{
  "encoder_arch": "vit",
  "model": "image captioner",
  "dataset": "small renderings of single solids in any pose",
  "train_examples": 395000,
  "image_size": 32,
  "crop_scale_min": 1,
  "horizontal_flip": false,
  "translate": 0.12,
  "tokenizer": "char",
  "vocab_size": 28,
  "encoder_norm": "layernorm",
  "encoder_norm_position": "pre",
  "encoder_activation": "relu",
  "encoder_head_dim": 64,
  "encoder_fused_qkv": false,
  "encoder_bias": "none",
  "encoder_qk_norm": false,
  "encoder_parallel_block": false,
  "encoder_moe": "expert_choice",
  "encoder_num_experts": 16,
  "encoder_moe_every": 1,
  "encoder_expert_mlp_ratio": 1,
  "encoder_experts_per_token": 2,
  "encoder_shared_expert": false,
  "encoder_patch_size": [2, 2],
  "encoder_layers": 10,
  "encoder_width": 192,
  "encoder_positions": "relative_bias",
  "encoder_register_tokens": 4,
  "fusion": "prefix",
  "label_smoothing": 0.05,
  "decoder_width": 128,
  "decoder_layers": 10,
  "decoder_norm": "rmsnorm",
  "decoder_norm_position": "pre",
  "decoder_activation": "gelu",
  "decoder_mlp_ratio": 6,
  "decoder_head_dim": 64,
  "decoder_fused_qkv": false,
  "decoder_bias": "all",
  "decoder_qk_norm": false,
  "decoder_parallel_block": false,
  "decoder_inner_norm": false,
  "decoder_kv_group_size": 2,
  "decoder_positions": "rope",
  "decoder_prefix_bidirectional": false,
  "decoder_connector": "linear",
  "decoder_tie_embeddings": false,
  "residual_init": "zero_last",
  "optimizer": "soap",
  "beta2": 0.99,
  "learning_rate": 0.0022,
  "beta1": 0.9,
  "shampoo_beta": 0.99,
  "eps": 1e-08,
  "precondition_frequency": 10,
  "max_precond_dim": 1536,
  "one_sided": true,
  "adamw_lr_other_params": 0.0024,
  "l1_shrink": 0.01,
  "ema_decay": 0.99,
  "max_steps": 6300,
  "batch_size": 64,
  "epochs": 1.0,
  "lr_schedule": "cosine",
  "final_lr_fraction": 0.1,
  "warmup_steps": 120,
  "weight_decay": 0.3,
  "adamw_weight_decay_other_params": 0.05
}
Rows from block 2 of the image encoder of a small image captioner, named by matrix and row number. Rows with one number within an expert belong to one neuron, the router's apart. Each number is 500 + 25 x the weight over its row's rms, rounded and kept within 0 to 999. All counts start at 0. Numbers have three digits each.
Before each expert's rows are labels from the 100 images, of 14976, where the router gives the expert most weight on average: "colour at peak" is the nearest of a few named colours to the mean colour under the peak; "lies over" is the class under the peak. Only what is clearly more common there than usual is listed. The data: small renderings of single solids in any pose.
# router: router (encoder.blocks.2.mlp.router.weight, 16x192, trained with AdamW), inputs 0-95
# up: expert up (encoder.blocks.2.mlp.up, 16x192x192), inputs 0-95
# down: expert down (encoder.blocks.2.mlp.down, 16x192x192, transposed), outputs 0-95

# expert 3
colour at peak: brown
lies over: solid
router.3:488517490499515493509513526486477499540510474540401504486490521509449483489526479503455530507471511535519556460467442536508509461510481503491497484507487525484469511483471515498536499504511498518484523536458516548488490517498504495500491516515453474470491500529484504505488491488532499521
up.0:504475496495572529501482510514516449513456486507498498500486521499521541532524487495513506509542513526473516506456503502469421448478488495493518515510506501507497508506520488479493500517540475506511477501499517492472524488441497480496464569513498499541513428532533493507502505498520518498
down.0:500483484518504497473496515544501479500503500495508518456457494481514546443491493503496491483474501549505488516500523545526480425527461482498501506506467524503500495502528503504497482490506498538500496494613509512500507498483454503516484510499591495501495498529516488502490500506499523500
up.1:514502464500464521498528520501515506506507515489493501496501506500518442500497492490535508504483493506526492497504503503520512440500497509499506515519497484601485565499487500536501497497486514486498491487481505480539495492502541503511492523489513498505487494547470523486489538507479463571
down.1:523466555501503490519533499501479501470487524496594499499493495516485503443502488520516464499502501514501467531509524521546508506509502499500479502511463504498527431424490503507471453453499488524505550516475517537496523517499467501480518524511575484466511534533494471510504508483498502483
up.2:486473490452514503500506451471468506490523502498499549496493482527475514483492545492452453471475563485519527485511477488479544505519495524500495492493501498498497501494491499511515530472484499522456504502499495486533499489503534549505485537498519505493519501474506504499526451526484494499
down.2:488503499534524452540502507518502505508447497467525499498470494426451482429485475464539478497529491498583470477490487526533466478529512489478516488510497500498496454506497524480507469490463515507499480513499497519471493489498542507503497517521513504470504498487525511497500490511499502512
up.3:467497493483540518497449449565492500476486488512470494470470533501430517505528470497486497498526501473555504489510486499514465501504507519534550476532516507434497510496460501486490505507503489502563440471490495461535485526497491482456465520547468482513478479480499437485493445507526541505
down.3:529503512517493490493498495514473478503534494483522507478438486532486527499481496512516492505507461590536425503473494542538472508510507484442495556510443534495505501498513477466493498474515502481498501518479511506501513508524489536510484479540500484497541495520535506492515501467492500473
up.4:533514468527499492540532510479482540492514537499508545501547462520457492472485539502499482471498528503488508472491451511504468499441489496545491545483491482525511504501517518506504539478499524498496497487499495505526496501508512545502506499508504502463469496499507511511494493498518482496
down.4:463485494497519505494493516514487478532495490518510521557501524475533509483520465508508522500498508476549500502464500523508503499507505499545510540507514524471490542437497503514436481503524493478501476501482553515499501484510465448494524499524492464509503498494558512430511504476497502544
up.5:559457538492500459508515504492502501479490460553500504502490502504504509500500476497504501495506507477503481534494533501477495532518512500499507486500523495481548508518476483507499485483465481552501517495510487500482527504480481504514511495495497503478500505483580495496492536523495510492
down.5:499522458529480523495516478527466493536497555499501520502558471484508514484480495519510556496475513506521506477476488517533497502475542483500505502531497466500467514505493488499488440493512511441533498522477458513499492501502515499470504472510559518519500514535468489498496502501461507479
up.6:554486527498508498505502480495504497488534533492506509495495512493563514501481508499505468488499592453500464501499507509457544499488514488493502466513509513489504493521493457502489516501444520505501480498498530483541510508470488510525496476480511514495529503485501472457541502582494500502
down.6:500501496513507480572518503502475500507476501489538500460490482495459500445480490504495490490524482502553497486512493482522506492522509496533491458498504498504500464466518514480488401435491502547501489530470500501504505477502509496494503503526532473493501488475529487528523483505480518499
up.7:496498502457552441504508499491473508498525501528501514525488525473506500492499543559497516527527524501444495497488462517501519511498499414497498432511485503497504496508479509548493512497502504507485512506517517503478505525499480501540582477500507523472502497476493499495548487499494463481
down.7:499480539521508504531489511448504464473508506482490477509493475497502511478502503545499461488489526479498509504504525454489516540481529445538488464547513495467546479473501490489478497499495484484500530500501468537502498498552493498515520477503525496488498513471506503493493486439538518460
up.8:492498526481507504480471475476493547465474497560474464506431543511447473505512497490513502504545503501519478522481507488435540516516483498475516494516510525502504429488491496496512516500496523539541498513474504505503483512503500457498487506521523486490506526473517473497514503498534473483
down.8:499467479512488500508501495551456480497514517495550575500508473499499562469481495549523491502503494549499500485506498560523490514500499491519503500508487496497512503456499521447459480471508501490480471509447503508465501509481475522475497505509560492508544486509506496500504458489494534468
up.9:491498495488500508484511520511520496546488500500526494511502550507512497508511487421500516499494505567510505540454498479453492483515500495500517528485480501507494497510510504492548495518583470496494463519466507504480423495497509509503466498447475474511545505528525495530491460497469494499
down.9:511459509482502486502501518532467448494491524488531538506491479475504577476493495551480499488492491522495494530488501560537466497499486476517465496536453499498514495498509502499445445483522482522502500496551524503434492509461444512493498503504574502500495500507522484493493490499498542514
up.10:505510488506523504518517519500498460499465446486502504485472502504495512528516471483444500513463533504522530479502536493520492424517489496499465509515497490499460528484515502501553501536495441539491494498544507500494519468513515501501467610542499507537506455559500502497503477489485532554
down.10:524494505505534492502505502554493490495503509491530538449487478483499548402504486499506477487483481534495490529530509511549479435514478492504496484499490498499500471493538507536498457484493505560500477501524501510498511515467498505507492518510592496497494497505500470513504455527496505498
up.11:545446508504498540499460461480499487494478488494533440464458554486494513536477512481493522469539503538542466498555518504509510488507508498500531506559472531499480456511485504477477562501520490497511501475470497491509504520470479487496495516477542505552558501501533473491475472520480506510
down.11:481477515536503482495499490504488501485493481468511493489467488503500549502482498509505476501481476574522542532468533513523484502492500507485502547494499515473503469441514510487495479471564507541495505493510537510439512498507500491533496493528505499463585484529498506494525474483497513492
up.12:503489548496495492527485480497454470496486479462526550506494483506517515479483474510479464499506512507470526462520466502501501476501534507503517444465463533498500515492527499502499523492501497502440497534500566493470503515484510505497478517511500497477543506469477517496507533509535524501
down.12:492485496561560493490511506541475477500502501531476497476492490487502497451489475501507494479501511494553500475497522512526498489519509486544501505491485500485479495478482508523535502493505507532492465518496475533528514478476513505517489493499531516496470495486526502479489510500502529538
up.13:502459508496458512540523476492507501474537516499470503444515496538507505485458490532492499443460508497490452505499503508501525498497509542500485469510505530517524498506480497508476533454498538472516493493484520501510531522483514532546498510501499493485511500501508501463512504534493522483
down.13:486503500617493506515485540484510506499519481487500510500450507500486487496514515512499504473479483443531527518501435541543495475503491503501518505520500521487469482483547499488474500489553510520498549498500513493456503520501483487528502485553500500501498487466527501484458510503520549502
up.14:504481496503500499498499497490493500479481509470465534472498510506564517461487542460499453484482546479489533483503450510496495478475507513524499512437448474558503502477486512502497513481517541458484483506488509498528496513523496525494490509483530545493509488490506540516477459517516507496
down.14:480469508502513502473497515514493483505442498498575518508567501495519537489487478503473517495472501522511560517488523551518468508501452498482503534511489495544519497451501486496431476499513494513522515524501529528477499500477475502497488506500550499504536493505502460501560465518501521512

# expert 12
colour at peak: brown
lies over: solid
router.12:444518511478569540532488504534537489511464486493505514501463517517543527517527547465520488517520518483481463515487489519479512500488504492464532423517472509477498551481555509490470520485519482510524455468487531450505520481481483513466474488515474523499493521453505486502510440499479469481
up.0:536492495497510488510490511448418526491503460513472506481475515501456486440494435485472494464478499493536575449494518509500541492501493501505467495493498487501497493497472497513508495496476488557523527506508480507539508510534520494521495531503497499505471514489496489484461498499546504531
down.0:549527491493523489486553481509483507508508505481543497483476471508501499491525488504491458512425494521509502485573497544507444494503512493499495507488499495492508495498506486490500495521495537495464491502505502481510500477477492506500598495509505528538430498516509471489509442515504498507
up.1:503525535514549518471494495520532476513552447463531476509504542497496528510498509529517511524515493500442514430510541498510501507512447445499520481489545500492442529507505480521498536515496510505465506505532461502499504493510466504489531477514490518513481488492488493503583484515484497510
down.1:513478486501510530523465505524466501516498489499503502494464533497571476508502526503495500527449510503459480509486552540456493503510512500494514483516487505577512499508507492512484505517488499475507481480487482506502484521495459500502518508508544523507500466484523541503514542535459506497
up.2:514486516476501488490501509497476509494505496506463501487501501509435499455494417523497499498498496517490482460506433538503508515507489505506500513475465498491508485498430474501538502480496569491473525513458545517525488549498469493500502454467498505461506493500460511494498544513549550500
down.2:504503539552499499551431496499529532499487501491500475484519518492505453520459545490489500475513514451516474486508491457423514494497484496505506488502580518503520501498529538551485508537526517518491485500498495531526520487501531456500489507515481494544464493509488523507493508524482477442
up.3:507505519512484504549497514476455499491511475497500498500497509530484478482500492525476497502466499496483488440519491503506507497507503514491462511501483511447510493480496507516500519441459500513485530517501507502482445542527502498521491485423488474483487504484476486509506514510521498504
down.3:498484535500503504499463495473505455503568501531575484460510459507487488489479500465489497521496502472503511510508487458529491467505499506548503521464527494502512461507494507474513470513501493493509488501547486475519495503426508544488507442462546487516507490494582487488501530474498501535
up.4:515458507527504500485464516490565501499503441509485406461456513534472509493421460511514489531508474512499544476501512560505501493465504513477512529468465488479519488493476486448526521510510506501498505495501478488506507506514470501506511491461499480509533448507481554483478572505547560526
down.4:512490531502503539492506519526500506507535541494515484513509502498536503512492490503503511527530441495518510499500546497503517540498489467423500493502498528491503506533501498598459483476469551487484487489568490509510507505504496480504543489506558508530507491543505490499501426554487504457
up.5:550493474490499511508510495501475459508489519505506509499553483518452486517494451488489494491538500521495504489542464500501483507496497499505471500542498493456509490471501494471466543477528498433516509491471483525482515535519460496576478503510478489487497494491530493518506498492551523485
down.5:482509502523452498499464509533519487498546493484576496513488497479523484493499515534499511519500503514484484523508499500506519490455490445496568536495503542500501495509510500564458502471496522445495487496574540501488443508515501468435560500499507500508557478514512521479502501511510470525
up.6:453483509439484494435484489507507513473498540501490494535525542554488506497493526498535499490498476480478501521505443489529497501457510548527503490490512488488549518491513496468514491479519533500496510516439506546498477496508490457473557508500535479508491545491508491514503523509478508523
down.6:501502500531483452500456484501503520513464507499557504508465586492497488517493507527488537564503460515490481502499508514527494535513530500497498485513515527517547481477506448503467498520505498525499508509521565444533495521499479499495500494500550499496511468477505553506501501436502453495
up.7:492527516467485494526526508521497495499492518554546490525512447505511481484494481507515518511502487443465494490472474506513472547507492477495482502472483506538503544496560476502515477491501537511500501497535506520470487498488484476531488497488442512463477500510516509504487477472507483461
down.7:529511502520484495522459485504492484526514493505534496486495568508511515491496533575478503546501453495443512521521495528509495509502511496505536525503509545533514486478491494519476479505504496487478476538488565477519479529498498502468539473523550501520506487479521506478492546490499405450
up.8:517504521483538520518522508525492551500498512495506475489518505420501501493495500497508487502501531498518485486509504507466533508504524457487485464493491510500528510431484487539541497516462492524512484494526520426498526494504509511477504497507493501501471457501495483456507458504491480500
down.8:518531490465500452522498517508499508501489496520566479499451484501508487483497497550499499501501465493483491490504555510427487518519509505487552520490496506563540501518506503478502473498476515434497495487469541480521499482504452497473526514505584524558549523511505503533512451507451454469
up.9:500486488502501482517488495499495486506500506502481489510496544446482488465495490510465522497490522527494524487506488557483514465516497494509501520488481527512511470462487540532499506495504484484462497487517549498512477553479490514495489558496515462475526497508496511473498513507506542479
down.9:538495504503470494509476468509500465527457526498538464503481436527499524492483502533467482503485448501489514503495496521498465502493501495502474528467518453480524548506497524498445536517488510497499504502516492548497497529538491482492470492488522489509496494570527503508491495491502502485
up.10:493459532514422525517503503491454516530511549499468467490488516493500507477473459510475500465460500498483499494493477560505491491497535503539500485512467507471517504484464464486475530509505533472529504483457506488496505568529509492506497500489493503501486481515511491488497503522529497523
down.10:447566516497555500505534505517499506492498505487533523496523512510526519477494473525530540499491473519493476502518501511500526503504492512464550490503520519501477479475458481536466433474495498516481489556559581489546408475503497501489521510520534462458488513518534489503495506488459488489
up.11:499540517503513474472494497549523497488475512524531509527509487479522497492513530500534497506538499487468481498496515505462523499503500488442502503435506498511501519460508503503498495498550467504479468488493528468485496506475509499482568460511514510525475519455508476506496498498508458533
down.11:511526487529503499507480500514484498535496489511524529493457592527539503507498531586492486529501475486461501499501517517511480506499529507466524505509499529564578486504491489483476487502459498480494500518467507458507466499511497497482518501501595511514513467471500518490497525493484434489
up.12:500500500500473500500500509500500500500500500500495500500500500500487467498496417500500500500500500500500500499500500537500501500500500513496500500500500500500506487500432500500500500500500534500456543507462500500500500573557500500500500500490500500479500500500500500500500520500500514500
down.12:500500500500500500500500500500500500492500500500500500500523500500500500500500500500500501500489500538500500500524500500500473480500500500594605589501500500500500500500500500500568500500500500500500500474500500500408500500500500500500500500500500430500500500500500500500500500500432500500
up.13:440515520517502484482468492504477533433539502493516507485515471499528504498479512491500482487497551464487522499506499515510499500494519526523480505479476493506484485494516527501444506548506488499534517492514491508498529496490502518440515490559522509504474501467507503431496513521488501557
down.13:526498504506504501500531494512487500509512545494549499499499521499537486452490501550499485530481458501463537491517596509468485513486519496464527479501489532525517495550483489503475500482434524445465455502563498493497503502515504486490541502504612512558510498499485508505517468537506490484
up.14:518479524479486515500512488476449540525487518494473435506490509460415504475487454537491537475482506508483516492498498578498508485516513531509460509490478522507510518487478515531538504508496513484503534490502537514509505563494501510497502508504478489462516509530504515489484479506505513500
down.14:528494514511462496514463440518497501524433594486506507506482505495492498526489502458518497489410499541517492502506499494448451502492493497539467529495522487492566492497498510510469510456488508496514539490490464461503494538488493498487494507476554503514492498502524492508489519480495484490

# expert 7
colour at peak: black
lies over: solid
router.7:486473489527525480429523460445507501495511470535497482504464495494480455487470495503519481490531545488489523493518512514523526530511488456521515500516522496517504449518475492486529518490496533542475546494504477534488438526474514479492530453490533501521484524504527470515495533518521498516
up.1:454497505541510492480486489448516480510484467495511502503484490492540474491511503508524484500508496493481510511538499496527491496496536503531510556492490490507518489525503497485496438497547512497457547479501489518470477470499522501393547447503503502502499517502497516563481505472509486470
down.1:436512545478568556470500515533499525501489483495517541522496498542516480495521506467508511486555499510479554527486508474522498528500495411501500452489504454498518517491558468503500489486513499481486466487575507526510502449499500557508501490468525504593491486493515514483527511528509504501
up.2:521494517490474542529520512502472524497497529541474513485530493511500505522454472522501502488503504500499430515552517500514499509494500506502457511501473493429548513504484474514503515475493555511523508469465500503487500463480523500528494501488500500466504450503488501495501523534508496465
down.2:517528524521501508500552494500522536559507502504487487502497576471528497493460499484483498546459495467520519502501497541508514507507538525515482472443513544514493520496523511472481492475490499511444488507514517500504526551500498529492510499463504524538501509496502483503488502484518500507
up.3:496522515519513499515528519505501511501500476475596502515497483503463525520501487512449467497465508504505508438508486497506526509497516501551471498497495503482462488524507480521509485517487525484513552503596468506500492498517559525528500469499439457452486494495495501526498488483498490477
down.3:474506521531532525498485513512450570499501493507496523508547500506477491462522493474492492491499510515535468485504520510557508474518523489499520473509512496490503554492518506523501478495545489471514424503531499484500483503500552487506486490507448502505466517492506500468501444520530433500
up.4:522493464455495519505487500509493501547505498527488520498494505503471417520491511491529537523480489488530471506493507494517502512542474503458500529526524494502500499488491498497490492439488540478516514502498493509520542492517470499546506511492492504506502490546487507510460535480479514522
down.4:516501480530509499516498476492509515505505536488486470492479527525526555509503463499493500497467512499524508487474529509495508518504557486498492501492521500520516490499513551501457506530485511503449494480475508501535486475481493532501513486499529526500500540520500510446568519516485497506
up.5:535505505496499558522506533499499509547498492453546496527509566470497493542493521540500549490452487524513461499510525514467502522541465487510516482529517519513501499478515508534497512496485509509500498498511498485523504506501469507531508448493503496512509501528489505499571497489416488485
down.5:497502480503530495502523500519492533500506499525525427495499588529497508522467492510503482512455506506503490520504505496496481541529497545574478447498476495506486533534499500473503516504500500520494503511538493489523498476474454523536525479485506505562513512460502492510515491491493507501
up.6:518502516499495498507507515517479524516493517491472475493525508538487498472489475538488506484488508510500490424492499512508544460522493516469505484515489509460495483525482502506496530502473552500549488500450461471538507558524504517552484505491480499483496500486435482484524519508513496536
down.6:495518471530514521502526490523511533549519536513521520529515495555496454496460483502502456491494454518493502442490500473505498503509561518526488513505531511505518455469513510450518521483502510503512493489511563482512491505496508497505506518506497523471501485429517507459469505580515439495
up.7:476538509514524508497511483490500502505537492471505545496484469503505502499477492514477464511488496497486519477500495493495514500519536493503489480450489498490517500466546495493504498491517500500484519470543483526502550495488522494471512491538480496492501511488436523477525479500542498501
down.7:488491441505526502498522504539479554501504494496522506500495473522502557495561515422461473480465500481483459485508526446498501510493487484493504507502519459528527518503498504540511516497495492482496468538502492513496505540485499536507497520498565511509487517489536515413474475504581505502
up.8:506529502470521469501556510504496507527515467488498491491516499496493499494500470512486514599493474504472536483505482512531526487499501506482451501481464501477490484553488536503517464560484498500525488496501480509480485540497491509543498451485472485474504512467479502516507534500523516476
down.8:478477499506500484485463475583456531553497479505509533501560523499510433428535492462505486476509527505507483464509502496509507478468498436524495484507516500471527500498506474477498485492515493503489442520471493500507474538499516503490500501503475518535498505454500526485488498489522450517
up.9:528509499466481551521497500501482502502493549505491500446480527511489500479513500531495502495475431506519477500494555555496501498527503529500503496504486500498516586488496497505496502480494512496492493501494501463515498503508427498481485472507501492458515497506501516428535534531480501425
down.9:500499503476535500462499492499487536516527463532507524500562536500499493394500492508500476492500542494450508499449471500463516487505503452498505499488500508500543455485500517500512489467500532500499454500578500474500491474509530533506500501474500517500462511485506586465500506462531500492
up.10:529512501477487497530494514508498500476492502488493511468512513510498478516473483540463504497482459516505454501511490556503503502498511508493543491516484522454513550512492488503499508483502525495531502506477511468518496520521496499487481496471463455454505495490465499505575507503484501486
down.10:478522580476559499526460479501499469490513442493500492500529556499520500506500497499500480498502504505452504500489495496507501502471545457516462490507488540482559459514550500465476479475473512501497515506501513492499502509499499486500496516502510518506543522490553514509485550500496498538
up.11:494503486498550486481492484467548496504507449480508515506481509484500504488533539498509443540528529490486519510512520506507505504498495462560500500450515479534496471508515512491505464500549494504405513492553493504501429475447498493490528495506505514510492501467500489518505507501525516529
down.11:419505503491577553487513503560473501500496476496558533543492497548530492521505505476509493468563502503456508506498503485504498514496500481498509441503502462503499524500563441496499491485505505495492487497556502509501520454497477560500511495483520522554501483495512509490514501527507502502
up.12:509510538506458513548468530501478488505471471553477538486493499521480460519487424531446554505501455537494499458520534505509531453524517542488495495525472512455502489528476495504469540455501488506519488517426490499497506517552498493512458546495484491495516503492481497490504502508511519481
down.12:533502510541497509494491494490514491538502540483481499493571541492494495516506486526511499522530517491486507513460493522513527514507505485497464471503505480412491526454488506462481499506522455531505497523522506517489565517520483531492500510505558569500459464488556510512537525456473532467
up.13:517498492477503532517495497519502485488506496499487499500551510492513498496503499542502537481515501496513499452517508541477450508491465498477530480511441525496454537451479465501491498473492510457514488527503475485512517505526481528492497504565436497466459425515490512489517526519482522498
down.13:492518487515502495500493520485492516522481501515516489498498501516510543473490502517437504469461466506491467529500477401497496505501506494555542496515529496484532509512512502518511532502499503487542469465491510507489510539501502509513489528515508521492528524440538487456535492522494497506
up.14:513503512491481508539516524501499486539490486496453489503499509496513494494492421541481503499473492523491510500499502547501504498519503511471482495499441554533495498499501450515503492479503529510472507509505507496492499507507488500538441514483478491454524501505493528494503510472471549501
down.14:452514472498490499505505539551509579509499543508552483514439450492505485500497507482510488503507496466465395483495526482489501497514504504511529502512480498491513526506493513520551475500492478469500464498495486487515499534500518519451508495484455478500492504436474488480527499535506500508
up.15:557507500450500512550514502508520572515498511488481498480501525503493500501501500531525492499483480484502483493474499557501489495491466513512506503508497535503499510457504494524514499467482507466504510500499498501569499502549468500495500494501498468471497471501507509500514500498472500508
down.15:496499520499552500505529501488496500501478501499500496510516503495499495496500514494517568484501500494487476500500500502500541510500525509527501487466467501530472469429511491546485495503498460454501561501519510500497496500521483502500502500474427513523483512500502496461500499455500510488

# expert 4
colour at peak: green
lies over: solid
router.4:469516512484499521532497472521551528511470510487534505508514469470560542527508552487509483502511520486468463520495509511476464523506508491482502479489510514504513541493542498520501511510499519508538461463540506466476528454458502519482503471503488523516521502479513515497501440495449463461
up.1:577450520548464500557524533466500497516498556516550497472512495486524546502480467506502495488510501513494495519516510506470482477480547531497460496495500519464530490502495493468482522499500558456507499455494513446484473504487495518499463497487498521508536486513531497501491517506554516516
down.1:472527507510473499495478469476480499464497517526488485530505502521495498471524545507508524461501500498564517493497487491530504522500514497527489519511515544572516534492500521505464521472498514500471498475508499495539478517509484483505491505502508461487501483507545460525503520507500489488
up.2:494500534498500501500534500488500500500500527491488500500427507500458480399423500500500525485490500500500521464500500502500535500503549501491500500499500536540500497473453500500500500456496488469500548518468500500500500547520496500500500500500500470467439500500500490476507538493526523500
down.2:490422504562500500500517500528500519489500504502506550477500489512508486500467500500526476538500500514500500500500500518500500477500515500509494571479500500497531500520500476566491500509500574500500423499500500500500500502500500468500500500501500499568500504499529521538504500502518500459
up.3:483487508480481507510492491469514458474462518503486501495496549514502498499503498490540501474463471480512526511493465492562491505498517520505501511508464466490543579475533497493452520528528490482510517502507498504495523489518469488524479558540503496501491516511508526493490524482462511507
down.3:488521481527502491495488493486460508537533601517551497506509556473499496509543489545508539532484447544458494504529561499507517575499539474470491520495498532504502495552473494521501488488511500476468484506502491480505489518500515524488498511505510522509474500509505444490535503462514477521
up.4:512513502513470508519505450525505455506428511458506499510505494543481506502515500499491476462473528469490468520517524453487434513508563549507524504501534508472541517470509447479507501479504471471432516543488514489475474491511499519481492502477492492496501505499522456500527512510493508513
down.4:531577487477504447551493497490509495483512492539506489512539522524498458464512514496499513506501464491508506515504482527522478466501486479501464509481458529509534504496465504512501499465546495498513503513501485516474493480500525494494498504547497467513440514513509492511465524497483498495
up.5:518523464473497499476522557517492522497501542474500502550516478530475443478563500495520542515528492515498501503445477507522492500484481503494500515521476530545500535501498503497521493485534502503499510507482478532528488499533492498502490501498475466453449522532525485537472503483493508504
down.5:522510545473484486495530493527504483519489510520504498491479504537540486513494483509477508507505462493480517512499585624484496467490486513504528503492537510494501500474548496505515447543543476476498497500467523492508501507452475517498444516503502499473446499512560481497482521474492517492
up.6:575484500497466516499500505487479500502495528504438485496505510508477474444477491535485504476458494503503521499542464510514511522500492505522500544507488501496502455484480469503499500437501537484491537504472516540506500598533499500508499507499500485488484523500529494489495516490522555464
down.6:500493516484509526503530517464500471506515425480415540500486511480475500503512501487522502504512522499501479501505500501504496500505511492500500493500492508500451502512522527532432499501500471545507500501500385492551522475515495466499501479500516500581489525474500452501524486492463501543
up.7:523503469473459500488518513486524497521494542499504509527516496496498476471467492500523552509505472524497534487425490509503539474475478502505501495500488499567502464472518537465502496498531475510491498517486511555490515499503500509506502542470496490501486571560489494505423511477496498523
down.7:510509514500460494506482485501469487517479501523457465492477513522499515513536488501499506512503467498490481560563520520525476530507502510528497515516511564491517531513474500484527494506521495472490524492460505483558493489469506509511463482500546503511474501502504495475502533468537502524
up.8:502497505458492506499503515489479554514506530508477484506500464557483492499506505507513507428500493530520495504500504478496511503505521501502517493502514513453512467505480491493502517459490551503513512511463573502540476520501521456523496463497505456489497506547521484486501487502516472555
down.8:478501489524489490492576509458542466510563498497506515503470552540498432519483521510461503536454513501504493515494499570501504507517501504547525504504512518513487486481498451527508511499527482500494529541476480499492454494492510520486545466542500514517440513473501500559466510538503497492
up.9:500479512530481532508447480434477473499459531491519511517494486556450517517466471507496482474495490487484518514487503498501512471467531549490477456488509500502574495478519501481467504469502488504474526481469498604477527521493502523544504580501488520484529545503499515471486506502538542494
down.9:481503471535469494502521476500537541568479502507489479508509511458486499507558492459511536510505493563497500510514519498497516440525497517569520486474541522475523501474485500497505492463523493474528541548476513480473483569500500505535522480498488466525491511520492488475509492456510512485
up.10:500499501499500500487500573463483500500500500520500500500496500534407490500500500500500500499500500500500592494500411500522500502500500530502500500502500493500524441500467500500537500458500500500462515500464500500543422586501479499500500501500501500488500500500470500499500500500563490535
down.10:500498500500500449500500500500500500532512500500500489470500500500482500500500485500518590500500497500551500500500506500500516500500500508500500483500546509500500500500500500497500405511500530500477500500518567500500570472500476500503500470490500500500520500545500596500450443500500462527
up.11:517468566477497508517508511422458470480451515511489506508475509494503529483494455539500505493513505503462513508488497502483510500504501531475523468496507548472542500464495489506476511477496542509493529504503504499453483507495485502497503521499481504503511533511530434478514463476537496528
down.11:500518493503524481483503542486502515538507507525594495507514495499552468506545510489521489438493441509556545482474485490485492502528506523474491530474503540523521522469500536517502537513485453466482511495494507496513491510487549502467541516514510482525480483495506482504496517486462465519
up.12:505500500501500500501500500500460460500499434500444500499459500531478500500485454581485500496515541500491500487508503506500500500499500501500500500512499500495501483500495486499500549500501500499486541503438514505503498500500500499561500503465511496491495500500500500499500500511514500544
down.12:500500467500500500536500481500500503465507506500500500500500500500500500500500500588491587500497500460500500500523516500513472488569476507500500500500500505465513500598500500476500473484500494483480500493458452451500461500449500437524500500500505460557502500500502500500500520500510500501
up.13:492541475437515502452437502511491498483498492489494509496514546481487476490554520535502550520497500544503492502491498494521499519546425480491540517499504509513472505499480506532524457505497490521481500527505426502505487502509503484498532476530492492488454500507517446504545508482475486495
down.13:510543523501487502475509537515517477470487510494501516479491484476520501501465498506493494519453454481467502502508532505496506483491512538511492524474498509492507541500504501463483449481535496463492466534462564475472482498449505514499480546497491506575503512496523503495463465463494501519
up.14:487485493497536511488490501500499487513545506498499482464477492495515537510489509491514452508499514478508497506520493539492511498459570485499511503494502498495502463495503461475467508503451518479524470464511507425555512500502510494467500503481533506543499491478509490468496451549529517503
down.14:501501509520514493487491480493456486483509514492535515510496503501517498503514509514502540463500516487483497495495517498485499514499508502467557511528500544545475505549496509542483529486486503438482502497493505504552491514535474498491533475506504512504551514512506503549516481495502489509
up.15:473503465536497503502456517489530476503485531505466493524494534506487493515536505534499539508501467525509501482451433496501502531492500504474529467493499535492529520479514501497491503495545485472524535562495493516524469497533453494490472503524485489472434497492528493522533508470477496499
down.15:507505504486478491493512491507470501485486497510508513487496513482525516501510522503501497498452484488499516510526558512516501481515539499525488538487513504500493527490470496523466499493485538485490490569522499472460514493445505495507493584525500469569490498494512501433449498485470501518